{
  "horizontal_flip": false,
  "fusion_encoder_moe_every": 1,
  "fusion_encoder_slots_per_expert": 2,
  "fusion_encoder_positions": "rope",
  "residual_init": "scaled_by_depth",
  "optimizer": "muon",
  "lr": 0.014,
  "steps": 11100
}
Rows from block 2 of the image encoder of a small model that answers yes/no questions on an image's attributes, named by matrix and row number. Rows with one number belong to one neuron. Each number is 128 + 32 x the weight over its row's rms, rounded and kept within 0 to 255. All counts start at 0.
Before each neuron's rows are labels from the 100 images, of 14976, where the neuron reaches its highest value: "colour at peak" is the nearest of a few named colours to the mean colour under the peak. Only what is clearly more common there than usual is listed. The data: made-up waving flags.
# fc1: MLP up (encoder.blocks.2.mlp.fc1.weight, 640x320), inputs 0-319
# fc2: MLP down (encoder.blocks.2.mlp.fc2.weight, 320x640, transposed), outputs 0-319

colour at peak: black
fc1.574 [136 131 158 139 135 185 101 160 140 161 113 103 135 185  87  79 176 210 155 189  81 144 116 110 130 111 143 166 110  99 139 165 166 185 134 102 145 130 145  84 110 135 163  77 143 117  98 154  89 149 127 101 149 127 169 144 149 136  92 156  94 144  97 108 127 146 106 119  92 129 116  87 126 100 115 150 124 106 130 126 126 124  86 137  80 110  84 137 119  94 158 208 180 163 129 136 116 124 132 163 113  82 177 103 109 164 134 152 106  65 132  92  81 134 189 172 138 148 128 112 136 114 137  80 156 131 187 105 153 170 103 135 105 154 126 132 143 101 106 173  88 159 168 113 200 135  77 112 124 119  89 197 123 125  74 165 119 140  95 141 141  83 198 158 118 102 103 128 111  91 173 149  83 228 116  95 130 116 100 154  72 109 156  84 109 114  79 195 112  81 174 136  97 139 150 114 161 125 167 169 130 100 170 137  76 111 143  45 148  73 117 138  76 111 114 177 154 182 112 130 181  97 175 118  78 117 129  58 118 109 106  97 113 165 125 123 149 176 126 109  90 143  77 112 105 122  98 113 158 138 185  99 133  93 102 174  73 104 124  87 184 139 136 148 172 127 127 193 159 104 145  97 153 179 133 112  65  93 110 135 109 136 147 148 135 134  65 145 109 128 109 135 138 151 154  97 130 133 137 127 110 128 127  57 192 107  91 128 105 105 170 103 119 103 103 104  97 165  50 187]
fc2.574 [158 141 111  81 148 117 188 136 126 175  88 183 146 151 142  88 132 161 138 159 126 119 124  80  90 107 160 138 116 186 117  97  69 105 138 111 139 132 134 112  53  90 167 176  90 122 117 145 117 137  99 168 185 154 121 104  89 149  62  77  80 112 121 138 125 119 142 142 192 116 105  97 157 113 144 176 179 121 110 128 107 190 168 148 111 121 129  87  90 131  92 100 123  92 120 118 181  72 157 121 133 105 159 116 135 107  62 105  89 137 160 169 190 154 164 143 105 185 146 133 190 153 138 134 115 155  93 131 119  85  95 117  86  81 105 138 162 144 162 132 119  69 140  84 114 139 133 101 183 138 126  58 153  99  72 127 108 143  91 122 104 139 185  90 105  66  80 124 185 118 131 135  76 149 116 122  87 157 106 144 149 121 144 140 150 171 110 162 102 165 108 118  81 106  58 111  83  81 164 105 112 124  89 100 148 124 105 143 108 202 199 105 134 111 159  95 181 150 138 123 136 158 213 147 120 137 108 114 198 141 154 130 134 144 153 103 138  45 189 164 140  83 159 154 119  87 160 145 122 156 108 160 149 140 139  77 159 110  99 128 159 188 114 156  96 101 111 182  66 105 104 124 161 129 159 135 158 169 113 117 132 127  81 155 196  97 125 124 165 175 112  98  91 170  66 122 161 126 155 127 154 158 117 189 157  87  87  95 139 115 113  92  93 114 163 108 138 169 167 129]

colour at peak: black
fc1.497 [169 132 158 137 131 107 135 128 150 170  84 141 126  93 150 129 128 135 167 107 128 166 180 151 201  46 159 126  96 124 146 157 100 207 120 149  93 139 138  68 142 181  63  93 131 153 130 105  84 105 110 168 112 150 154  85 129 161 142 156 115 124 114 118 116  98 114 105 151 107 119 128 148 119  92 141 113  11 161 113 155  72 131  86 124  81 194 176 101 129 145  86  91 143  76 113 151 143  90 138  81 203 138 182 126  90 128 150 144 147  82 138 107 169 160 111 150 112 114  97 122 146 106  68  92 191 137 141 101 118 123  96  82 157  99 140 168  58 123 135 168 130 208 145 115 154 115 147 166  90 104  99 148 139 110 124 115 103 159 184 115 102 142 115 120 130 183 143 168 186 179  88 158 121 102 136 107 159 114 145 114 142 131 112 164 163 147  48 105 126 163 115 132 140  76 131 101 118 101  98 140 125 147 155 154 128 150 105 139 130 117  82  86  91 143  92 141 156 133 161 157 143 159  92 107  80 101 111 161 182 106 163 145 147 135 113 150  65  79 103 195 139 112  78 115 117 158  85 146 169  85  75 229  91 192 132  89 102 179 177 128 104 124 155 108  79 179 146 148 119 161 112 165 126 117 144 139 128 115 105 139 143 124 131 144 100 123 103 141 175 129  82 185 156  48 145 129 122 172 160  74 109  80  95 144 125 149 152 136  71 133 148  84 104 121 113 134  91  95  97]
fc2.497 [187  58 109 119 116 163 145 135 137 102  89 125 138 149 126  50 138 157  89 123 124 101 138 109 130 118 192 158 176 106 100  56  92  74 135 191 165  85 137 157 133 127 127 125 109 124 161 114  91 134 102 228  88  98  87  57 160  71 165 152 189 183 113 104 164  93 166 123  89  61  95 132 160 119 117 136 148 204  91 177 153 127  61 118 189  98 119 146 126 116 150 139 100  93 206 153  77 128 111 116 182  93 201 146 136 152 153 120  59  86 103 166 168 146 154 162 123 131 123 161 147 136 121  94 164 101 165 116 128 122 143 152  83 107 137 151 107 125 135 144  81 161 135  99  96 131 140 150 117 126 126  84 203 225 140  90 112 112 130 147 116 123  55 161 134 113 127 165 121 142 135 153 203 142 142 145 100 107 134  78  77 172 126  96 142 136 123 118 171  92 119 141  76 106 177 122 161 147 133  86  93 116 121 143 139 165 100 121 141 123 141 141 192 116  73 149 145 148 180 101 101 112 119 177 137 168  99  75  93  89 127 164 145 152 122 118 126 122 126 174 130 194 122 114 192 100  82 115 127 108  92 118 119 138 131 165  88 103 125 163 127 132 120 129 119  93 137 107 183 130 143  83  77 116 180 168 168 121 114  92 114 141 118 120 149 155 158 137 109  79  85 145 102 155 135  96 107 129  71 134 120 175 157 103 114 107 129 160 110 116 103 124 187 143 132 172  77 156  94 102]

colour at peak: black
fc1.539 [132  83 104 107 129 102 133 129 120 111 105  96 147 119 107 134  81 150 214 104 169 131 114 137 144  90 141 195 140 126 124 113 152  95 130 140 130 112  59 149 134 155 148 150  78 119 110 151 128 129 173 112  67 137 108 154 148 139  85 130 155 149 102 191 114 129 138 123 109 134 154 127 126 158 130 132 101 131 143 164 140  85 170 167 114 165 165  91 118 152 133 150 119 152 161 137 121 119 144 108 142 163 106  94 166 124 175  79  87 123  90  84 136 138 136 163 131  40 112 121  87 151 156  70 180 142 148  75 108 161 198 104  97  94 139  75 127 118  96 139 128 140 116 146 133 110 155 141 110 143  74  93 144 152  94 104 179 101  97 128 106 123  32 166 128 142 151 140 172 178 174 109 172 179 101 114 131 147 148 112 117 118 115 105 112 140 105 128 153  84  68 138 128 138 100 137 139 134 197 137 136 167 127  74 191 171 136 169  99 112 175 166 147 134 121  87 124 123  98 196 122 163 109 119  85 115  62 138 145 104 223 153  76 143 113 156 196  80  73 194 131 131  29  71  99 109 168 113 128 108 166 104 158 118 156 177 188 111 128 133 133  85 127 129 113 170 133 118 143  66 153 115 100  58 161 159  78  70 108  95 144 166 102 156 189 106 132 126 122 164 155  91 120 196  87 131 138 114 129 166 120 174 141  99 157 144 151 212 112 159 103 156 119  74 132 177  81 134 154 123]
fc2.539 [124 196 166  78  86 163 104  92  88 195  87 126 137 107 111 127 164  98 142 124  52 131 126  99 141 119 155  81  86  97 102 166  80 146  98 112  92 152 207  60 151 118 108  87 132 132 207 148 166 139 170 153 114 143  72 144 142 119 108 120 169  99  89 142  97 111 149 136 130 124 106 170 112 115 146 107  86 154  85 104 101 176  89  54 100 110 114 147 113  64 148  87 135  98 159 156  74 130  74  98 112 129 113 190 132 137 158  66  77 114 143 130  87 108  88 155 139 124 124 132 118 127 153 119 157 139 104 154 168  97 149 171 117 186 133 143  73 108 172  78 147  72 214 122 126 106 144  66 137 171 118 149 170  86 135  96 126 146 147 113 180 106 143 163 109 163 126 155 114 173 161 108 154 121 127 126 145  76 107  88 120  90 145 138 154 110 123 137 129 186 139 182 125 121 111  74 128 163  94 117 137 123 116 120 107 124 163 153 154 155 125 129  96 131 103 170 148 110 119 144  78  63 140  58 146 140 152 212  76 142  90 104 123 122 162 146 114 153  98  70 121 108  92  83  92 115 125 102 156 139 128  86 181  95 158 117 141 139 138  99 149 122 175 153 186 151 154 178  99 118 150 138 122 107 122 220 114 157 140 152 118 145  68 112 161 138 134 132 122 196 103  98 178 160 201 167 141 112 133 138 137 193 126  99 129 140  94 160 150 132 141 185 112 122 159  81 184 104 146 169]

colour at peak: green
fc1.502 [152 126 132 164 182  92  93 120 137 124 125  82 151 159  59 159 180  66 171 107 113 141 142 157 125 133 135 146  87 155 115 137  83 147 121 102 155 171 116  57 155 135  95 103 166 144 129 132 125 119 192 158  69  86 169 204 109 150 153 127 172 119 118 100 166 113 116 206  97 163  95 131 149 155 169 113 137 118 154 144 118  61 144 129 216 117 161 141 132 133 133 138 216 142 138 124 118 155 158 126  74 142 160  57 150  80 139 134 111 139 144 152 129 119  67 144 104 153 108 133 147 125 132 138 200  92 134 105 113 167  71 151 146 118 141 179 141 108 120  76 151 141 105 102 119  79 170 105 176 108 114 127 144 123 148 128 105  61  90 127 148 182 129 126  94  90 130 150 102 118 134 160  62 151  99 100 132  82 157  99 160 141 111 111 178  86  77  92 132  80 116 128 161 127 150 126 119 124 158 174 168 122  97 145 157 105  91  90 136 105 175 113 150 126 212 107 142 127 146 169  97  75  97 125  87  88 152 147  98  99 175 182 150 153 122 121 111 148  87 166 124 156 103 131 167  89 112 172 100 137  89 150 164 143  82  62  96 193 122  81 132 153 134 107 128  90 127 116 147 143 104 173 153 108 135 130 114  41 152 149 136 165 108 191 127 175 120 120 213 120 124 119 140  73 166 141 102 144 119 155 135 160 116  75 105  84 134 191 213 123 124  86 118 104  97 128  78 148 153 161]
fc2.502 [112 102 111 105  68 114 157 155 105 184  79 107 163 108 181 143 145 161 122 141  71 111 148 181 131  33 183  25 151 124 155 199 103  89 135 100 151 133  81 156 101 129 186 115 117 122 144 142 132 119  97  94 162 155 134 105  87 164 130 126 123 142 127 127  57 158 161 111 152 120  92 121  86 121  90 138  89 157 117  60  94 154 146 107 102  36 112 130 131 140 141  89  99 112 132 173 167  85  92 126 131 141 154 124 155 100 100  78 148 130 123 177  89 134 109 149 132 105 112 111  98 140 114  92  70 117 209 125 108 131 122  93 135 115 143 166 149 137 139 117 115 129 121 106 151 142 101 127 146 161 135 130  65 169 126 170 104 159 161  94 126 102 142 140 137 111 142 134 126  75 132 138  90 177 163 172 150 160 134 132 110 130 104 132 133 120 167 105 192 128 156 155  75 212 210 132 149 160  74 114 127 160 151 113 127 185 126 133 133 102  82 106 113 138 128 151 132 152  51 110 102 185  87  71 113 152 102 113 169  87 102 167 136 168 126 182 121 137 114 125  89  85 102 134  93  85 101  64 153  57 163 114 119 117 136 147  88 168  77 126 119  82 149 138 123 115 150 189 171 105 155 149 104 191 157 195 120 106 202  97 111 163 157 112 133 124 138 133  92 147 123 164 177 179 161 137 123 143 124 190 115  83 156 150 148 127 118  66 128 177 128 128 105  91 124 129 181 149 142 182]

colour at peak: green
fc1.245 [185 136 160  97  64 144  90 157 170 138  74 124 148 117  75 150  69 119 169  82  82  89 121 181 107 144 135 160 134 146 101 163 109 149 123 149 107 111 143  90 158 134  70 149 139 203 192 124  86 153 171  98 113 164 138 127 161 123 103 104  86 123 110  77 139  87  89 128 105 152 141 127 139 117  98 127 170  93 163 108 115 150  43 187 157 131 132  63 148  83 114 107 151 161 153 115 129 131 130  71 120 127 114 134 134 154 111 103 111  91 167  84 158 141 152 185 142 113 165 148 105 111 170 135 120 101 150 107  90 119 149 116 152 149 120  63 120 141 120  59 119  99 162 100 116 140 119  59 159 176 112 134 113 151 143 109 134 121 110 135 194 142 129 136 102 176 146 120 124 175  87 105 138 112 135 126 120 150 100 157 141 166 141  69 142 146 108 129 184 169 159  74 165 100 127 120 100  81 154 185 134 146 157  69 244 130 138 183 123 112 227 124 117 103 123 103 137 109 120 112  97 173 111  82 113 158  72 132 235 174 105 130 118 145  94 168 154 193  90 105 158  30 159 154 157 167 141 133 142 105  94 111 103 158 137 124 146 103 134 164 136 129 100 138 122 116 143 101 114 154 134 101  22 129 145 119 158 132  96 110 147  93 117 131  82 132 153 155 184 156 186 131 126 109  99 120 132 125 176  80 107  97 122 128 119 138 135 160 171 115  91  87 154  99 121 134 164 157  98 171]
fc2.245 [148 162 173 172 203 127 161 132  82 153 111 148 225 129  99 125 222 177 121 143 134 166 105 103 100 117 121 109 184 128  71  81 117 173 133 164 137 144 150 134 129  62 145 128 122 114 146 108 132 117 156  50 162  65 101 169 120 145 105 148 144 134  95 141  68  79 148 116 160 149 146 142 179  97 134 139  96  93  88 127 133 157 142 150 174  85 127 129 136 169  77 173 149 123 138  90 106  56  94 209 150 166  93 128 118  97 107  69  87 124 118  90 131 137  82 150 102 107 106 157  76  99 150 145 103 184 156 177  72 133 166 138 110 136  94 161 128 149  93 156 118 122 119  78 107  87 140 139 149 159 134  77  93 122 120 131 138 105 128 126 177 109 161 173 116 135 159 130 149 129 167 100 159 170 121 134 122 174 147 106 152  93 133 109 161 120  69 131 116 194 116  77  99 123 167  83 162 170 160 103 129 190  58  81 136 151 175 165 128 117 132 118 115 144 120  96 132  99  88 107 114 133 104  91 205 128 111 146 102 101 113 106 128  92  74 142 142 195  81 140  99  85 116 122 141 160 138 179  94 174 173 123 121 105 141 156 116 109 135 138  61  97 167 144 160 119 140 144 116 137 102 131 140 147 126 108 127 145 159 145  94 122 162 159 135 153 104 134  67 144 136 129 106 180 106 131 139 125 150 165 124 139 116 155 140  82 138 182 127 115 136  92  48 224  62 115  54  91 114  82]

colour at peak: green; cyan
fc1.141 [196 145 137 118 145 144   0 174 113  99 158 137 104 145 131 145 153 147 113 127 109 134 204 101 161 127 115 127  82 172 158 137 122  92 117 144 117 142  98 138 106 133 169 131 162 146 134 110 119 117 199  80 117 130 131 126 171 155 144 176 125 123 167 118 146 131 130 199 140 160 129 129 124 105 138 159  84  69 113  74  89 115 148 158 151 150  78 119 166 147 139 118 102 111 149  89 170 145 105 160 106 123  80  36 115  86 147 160  94 182 175 118  62 161 113 130 106 137  85 151 119  82 142 219  93 137 101 156 179 141 137 124 186  85 138  91 104  29 101  70  95  82 129 129  83 117 140  99 140  95  94 166 128 129 186 124 125 122 136 156 175 119  69 121 153 102  88 198 208 120  82 115  41 129 104 130 126 163 103 137 110 120 171 127 113 110 126 148 114 175 139 139 117  86 160  98 124 148 100 128  83 143 184  75 186 174 142 111 133 162 161 101  93 158 147  97  50 142 145 173 109  93 133  88 120 153  65 142 104 156 101 143 119  65 138 174 119 131 102 145 136 143  85 140 153 125  46 147  94 146 138 152 116 126 129 105 131 119  92 164 167 156 164 143  74 117 111 120  76 158 140  85 124 160 129  91 137 162 161 109 124 123 151 187 123 123 178 129 130 127 124 115 119 181 137 128 154 132 139 140 136 145 106 129 150 141 149 170 113 134 137 105 184 163  94 131 120  87 100 136]
fc2.141 [ 87 100 155 168 136 114 112 107 143  79 132 105 118  76 195 122 140  86 118 165 155  92 128 147 157  94 128  98 159  34 159 113 118 105 125 136 162 187 115 150 112 165 106  79 129 138  60 131 152 169 114 142 119  90  96 141 160  81 142 133 173 152  71 157 154 170 134 146 131  66 117 105  69  99 172  58 128 133 135 206 106  98 168  76 154 134 130  95 119  82 128 152 161  93 163 210 117  98 137 176 107 167 165 123  81 142 120 158 180 114 141 113  81 123 120 181 112 148 163  71 147 126 129 164 112 133  85  73 158 103 125 125 142 145 126  92 118 158 186 133  99  95 161  88 177 108 162  96 169 113 149 159 130 134 115 130 140 100 110 126 179 127 131 114 147 127 156 131 166 154 137 148 131 108 107 173  58 174  89 175 105 136 150 144 117 121 131 163 130 141 145 162 131 173 107  76 104 176 113 162 149 140 145 119 144 161 119 149 154 140  81  97 154  74 139 105 126  74 130 111 142  88 111 178 155 127  60  91 186 101 187 135 102 134  67 120  95 136  99 142 163 147 180 128 111 122  86 151 104 137 125 208 112 169 178 107 135  55 119 126  56 165 111  98 124 134 133  86 183  97 137 105 164 103 139  92 119 127 128 143 131 107 146 112 149 141  96 160 118  72 104 118 127 115 117  87 125 124 118 221  91  31 177  91 146 146 113 156 117 178 110 120 181 159 161  89 160 109  88 137]

colour at peak: black
fc1.108 [ 75  72 165 131 143 138  99 153 123 115 111 141 100 150 119  56 144 103 137 147 121  58  90 173 136  89 132 147  94 112  79 157  83 177 157 164 154 176 138 106 164 130 103 130 130 100 139 147 114 171 142 156 130 115 168  73 184 167 109 126 169 161 130 123 116  93 104 106 132 113 119 188 117 139 140  92 111  83 121  91 129  88 162  88 117 167 231 101 148 140 108 156 164  95 139 140 129  70 111 134 103 175 140  96 113  40 141 105 148  68 138  67 244 115 187 172  71 118 134 108 154  81 134  91  98  94 125 133 113 134 147 145 124  96 150 135  85 136 172 101 170 170  96 154 154 128 167 162 122 147 118 128 108 129  67 137 127  89 138  84 124 120 149 120 112 165 139 139 111  86 116 107 124 122 203 129 110 202 159 130 120 148 123 131 119 152 103 152  86  98  70  97 163 108 135 113  56 146  77 147 113  78 158 170 109 175 109  99  72  30 122 166 111  51 146 100 156 142 111 128 142  85 141 138 127 113 144 166 123 135 187 166  66  97 152 166 105  82 159  85 164 189 114 167  94  87 170  58 135 159 181 176 101 104  60 115 155 193 118 156 125 149 145 163 110 124 138 135 148 176 135 134  94 131 109 135 186 119 182 117 149 132 170 125 135 132  88 123 112 126 147 126 142 156  87 136 135 116 135 156 113 161 123 125 136 126 112 143 163  83 105 128 135 148 132 141  87 148 146 134]
fc2.108 [ 73  94 147 138  93 109 126 105 134 139 151 187 127 191  68 146 125 145  75 145 109 138  93 144 161 179 137 121 161 161 148 112  88 116 154  55 126 155 169 112 121 113 113 121  96 105 106  97 131 152 166 106 135  90 162 140 111 203 144 161 108 154 142 151 160 162 100 167 102 129 145 127  92 123 110 118 139 102  36 111 131 126 158 127 118 114 108 125 126 111 147 144 100 134 131 109 122 135  79 206 182 124 169 100  87 100  93 102  69 120 130 178 155  76 166  75  89 153 108 137 117 115 117 140 138 123  42 128  97  83 139 103 155  82 125 147 132 103 104 167  44 147 109 161  74 101 137 160  95 111 121  87  99 140 129 190  88 130  68 176 105 125 146 141 115 142 117 154 128 127 132 119 129 151 141 101 165 100 112 137 123 137 157 110  80 130 115 128 179 105 168 192 122  77  91 143 131 177 166  81 155 136  46  83 177  91 169 155 139 116 103 134 102 127 133 122 121  93  97 169 104  93 101 145 112 149 127 128 160  61 105 108 126 156 152  83 170 135  99 173 159 154 142 115 163  95 118 128 153 128 106 188 120 156 229  90 129  98 128 122  84 136 111 126 149 181  78 120 142 154 111  61 159 201 140 127  86 103 180 172 158 101 156 147 122 172 120 210 143 172 151 137 122 140 177  79 118 148 142 101 168 128 183 158 208 167 134 179  97 112 124 159 141 128 118 126  52 138 140  76]

colour at peak: black
fc1.447 [ 97  51 142 146 138  96 103 106 118 112 157  77 144 219 109  87 123 105 119  94 109 141 130 109 143 161 107 151 109 146 118 169 106 100 105 113 137 108 102 130 150 103 112 169 151 127  86 123 187 133 131 111  97 179 171 123  81 116 140 108 100 151 119  43 138  91 148  90 184 145 138 126  98 130  63 137 162 190 179 130  69 157 154 172 106 125 150 126  54  82 155 116 104 152 152 127 157 131  89  90 106 112 131 133 117 143 185  91 142  92 175 129 177 143 126 135  87 127 152 142 118 170 101 167 137 168  94  80 152 179  85 143 138 146  74 151 150 153 156 151 147  63  89 141 165 132 127 121 136 118  81 160 182 127 139 146  72 149 148 158  91 111 186  36 148  74 171 139 109 143 144 149  85 139  71 162 132  97 182 145  93 143 109  90 163  79 140 101 106 146 131 103  92 101 114 124 115 124 109  78  80 142 162  99  88 130 149 121 115 133 143 187  96 138  79  64  80  78 124 187  84  60 148 104 159 163 146 149  88 197  71 156 125  98  97 140 130 114 120 124 132 123 121  65  92 149 125 222 119 125 141  59 103 123  98 152 187  91 129 179 134 204 145 139 136 149 182 111 129 140 132 103 131  86 122 152 116 133 146 123 134  77  87 106 151 160  83 142 148 150 103 126 140 195 107  96  72 141 143 141 156  93 124  89 122 132 140 114 113 110  74 104 174 165 152 144 149 138 122 143]
fc2.447 [177 145 146 101  81 114 136 143 160 141 140 140 106  93  87  77 155 122 140 125 128 104 129 134 143 137 134 124 118 116 117 106 119 118  96 147 104 175 175 159 134  88  95 138 126 131 135 131 131 122 117 156 108 182 188 176 162 112  26 131 133 111 123 180 171  97  93 112 133 126 127 159 125 120 160 113 105 105 199 172 196  81  63 149 179 100  95  88 150 138 119 139 134  74  79 116 122 115 158 144  76 153  69 130  75 113 129 149 105 138 101 145 111 128 153  97  98 128 172 132 172 130 169 108 143  96 197 130 142 100  75 129 163 102 125 174  66 129 171 107 151 177 157 172 170 153 127 120 119  93 133 117 153 105 156 152 130 137 123 144 187 114  82 181 174 124 119 154  92 126 176  57 142  90 164 144 104 105  98  80 123 133 125 116  95 121  37 121 102 131  89 173 170 165 111  92  69  58 106 180 132 145 108 155 125 122 143 118 197 139 126 144 113 224 138 176 122 112 140 195  99 160  70 162  89  69 100 101  93 113 186 102 145 135 156  78 183 111 123 109  98 104 116 114 119 162 115  59 122 128 152 116 123  89 130  90 162 118 176 147 206 121 117 166 126 141 139 148 161 125  80  87 112  91 114 115 152 140 203  57 158 129  87 160  97 135 158 114 126  67 146 111 161 143 103 161 182 130 173 186 124 136 110 130  85 123 109 125 116 149 117 120 157 107 146 174 135  66 108 121]

colour at peak: black
fc1.535 [ 88  97 174 141  96 136 123 128  57 174 153 137 162 128 112  51 173  90 172 123 129 106 108 134 168  85 138 114  98 115 126 158 132  86 117 137 112 143 152 161 112 121 122 114  95 175 171 178 112 130 151 135 113 124 112 141 187 141 136 135 136 106  81  59 175 215  71 102 127 145 118 146 161 148 175 127 158  81 181 126  80 111 122  88 162 115 115 188 166 132 102 120 125 100 120  98 114  96 116 138  67 123  96 123 118 102 123  94 150 110 113 123 165 132 115 127 146 133 143 115  84 111 148  96 192 137 124 120 134 130 100  87 124 143 172 235 148 153 127 142 155 101  63 107 151 116  72 129 161 188 149 111 196  90 111  78 148 144 158 149  75 123 137 185 157  75 113 194 118  77 114 140 101 105 123 129  97 104 145  99 144 119 115  94  67 102  90 157 153 140 186  88  86 133 117 104 183 116 133 113 119  98 107  93  89  92 102 180 171 179  92  91  90 142 103 153 199 104 145 211 105 145 146 182  80 111 130 143 140 116 146 130 126 178 109 112 173 150 170 100 112 150 159 112 150 180 105 175 110 136  97 161  84 146 164  76 163 131 174 121 139 117 139 118 209 190 101 121 127 145 154 142 133 143 102 114  74 136 164 125 108  95 125 112 112 164 103  86  97 138 130  95 182 206 101 148 102 136 113 136 123 101 165  79 188  85  80 122 146 135  62 128  89 157 139  95 130 102 170 133]
fc2.535 [100 175 157  85  68 135 129 117 121 123 153 113 153 145 147 115 110 152 217 115 187 150  80  97 165 128  86 158 144 119 119 104 143 139 142  92 124 103 216 109  93 186 135 112 172 115 171  84 125 121 116 128  85  95 123  69 160  78  83 126 137 181 179 137  92 111 194 104 115 164 170  87 208 164  63 115 109 166 160 112 123 175 103 137 114 137 152  95 148 122 119 140 113 164 115 111  75 193 114  84 127  96 179 135 143 147  61 171  96  97 121 150 104 130 181 133  92 179  88 174 116 132 127 112 220 139 104 159 150 115 130 153 180 184 119 125 101 119 115  76 143 120  97 203  88 108 100 133 143 140  47 157 160 102  71 132 124 117 142  77 175  83 111 157 131  91 125 141 132 174 120 137 128 115 125 145 116 156 118 155 134  85  88 140 147 119 116 135  96 155 129 148 153 131 159 135  97  96 134 141 138 115 105  95 123 166 169  98 131 169 150  96  95 174 125 143 140 166 121 136 129 118 117 123 103 126  96 182  72 144  70 175 132 166 141  85 143 116 127 118 199 123 154 108 132  66 136 105 116  90 110 150 128 151 113 153 162  66 126 131 147 189 157 108  68 123 125  56  73 150 148  83 126 185  88 179 181 103 138  93 155 126 169 136 180  95  73 130 180 146 143 151 113 130  84  81 119 114 133 112 104 116  96 118  66 126 100 108 107 180  73 126 132 109 174 129 126 163 122 152]

colour at peak: black
fc1.587 [104 139 150 125 135 144  73 161 169 103 100 137 134 121 145 161 140 175 218 145 116 100 139 183 151 134 123 110 145 145 108 168 120 128 186  95 121 156  92 132 126 170  24 142 201 153 113 150 136 164  91 120 118 145 116 139  82 112  56  90 197 123 114 159 201 127 130 113 136 120 130  89 134 143  92  87 122  98 128 132 141 136 167  89 133 102 132 107 139 121 154 107 162 142  52 139 160 181 118 136 115 151 177 138 150 159 112 130 134 139 203 115 100 118 149 154 147 113 128  86  81 139 163 118 139 101 132 144 131 123 190 209 164 128 133 106 159 114 119  79 111 147  85 118  89 101 121 121 128  86 108 147 117  97 128  85 121 151  97 154 132  92 126 145 127 126 126 246 142  70 175 106 178 165  76  98 109 123 109 135  59 122  78 140 163 158 123 130 230 151 126 129  48  93 110 130 145 153 149  99  98 162 166 113 150 142 182  89 119 173  96 114  94 149 124  95 103 156 102 144 137 196 152 146 143  94  99 176 125 118 149 116 143 149 129 166 170  98 171  71 180  72 121 135 129 132 148 123 145 112 141 140 125  89 135  84 190 105 112 161 104  96 140 142 173 105 118 120 135 147 142 134 126  68 175 149 126 109 112 141 117 151 105 114 103 127  88 108 130 142  84 170 188 234 146  90  99 160 104  83 126  93 113  99 140 165  91 121 151 152 143 139 142 107  78 105 164  81  95 213]
fc2.587 [159 107  86 135 143  87 137 111 140 100 218 164 124 152 132  97 108  80 178 117 147 163 134  91 122 156 121 159 120 124  98 116 118  90  76 151 161  97 217 167 146 147 164 171  93 102  96 119  85  95 108 125  73  65  98 106  87 118 152 122 153  68 145 133 171 164 122  78 185  87 139 164 102 132 148 146 127 147 155 149  89 156 125 153 164 105 125 109 139 151 120 118  73 111 134 137 148 142 168 125 137 128 107 163  89  59 144 149 129 126  86 105 100 129 125 175 139  91 121  99 166 107 108 161 225 132  95 114 138  60 119 174 108 204 141 155 109 130 138  88  88  97 166 153 103 131 100 105 135 158 104 122 176 167 116 144 120 162  63 177  94 121 122 193 127 141 146 185 156 106 104 142  42  44 109 117 121 119 142 121 175 132 141 165 139 107  58  82 153 110 108 123 145 154  75 144 198 102 129 143 131 124 205  78 127 180 110 173 106  86 131 108 175  99 163 157 139 167 129 111 192  74 136 133 115 152 125 177 162 155 150 167  99 124 160 101  95 124 136  73 112 121 136 139  98 125  61  51 142 163 145 142 140 129 125 149  92 116 177  66 151 166 159 139 176 128 157 106 160 123 100 131 117 118 114 115 143 192 127 124 139  33 178 133 135 105 103 156 165 163  96 163 160 131 124 110 121 124 168  93 108 125 131 121 123 135  68 174 105 135 105  74 117 137 106 111 122 106  93 131]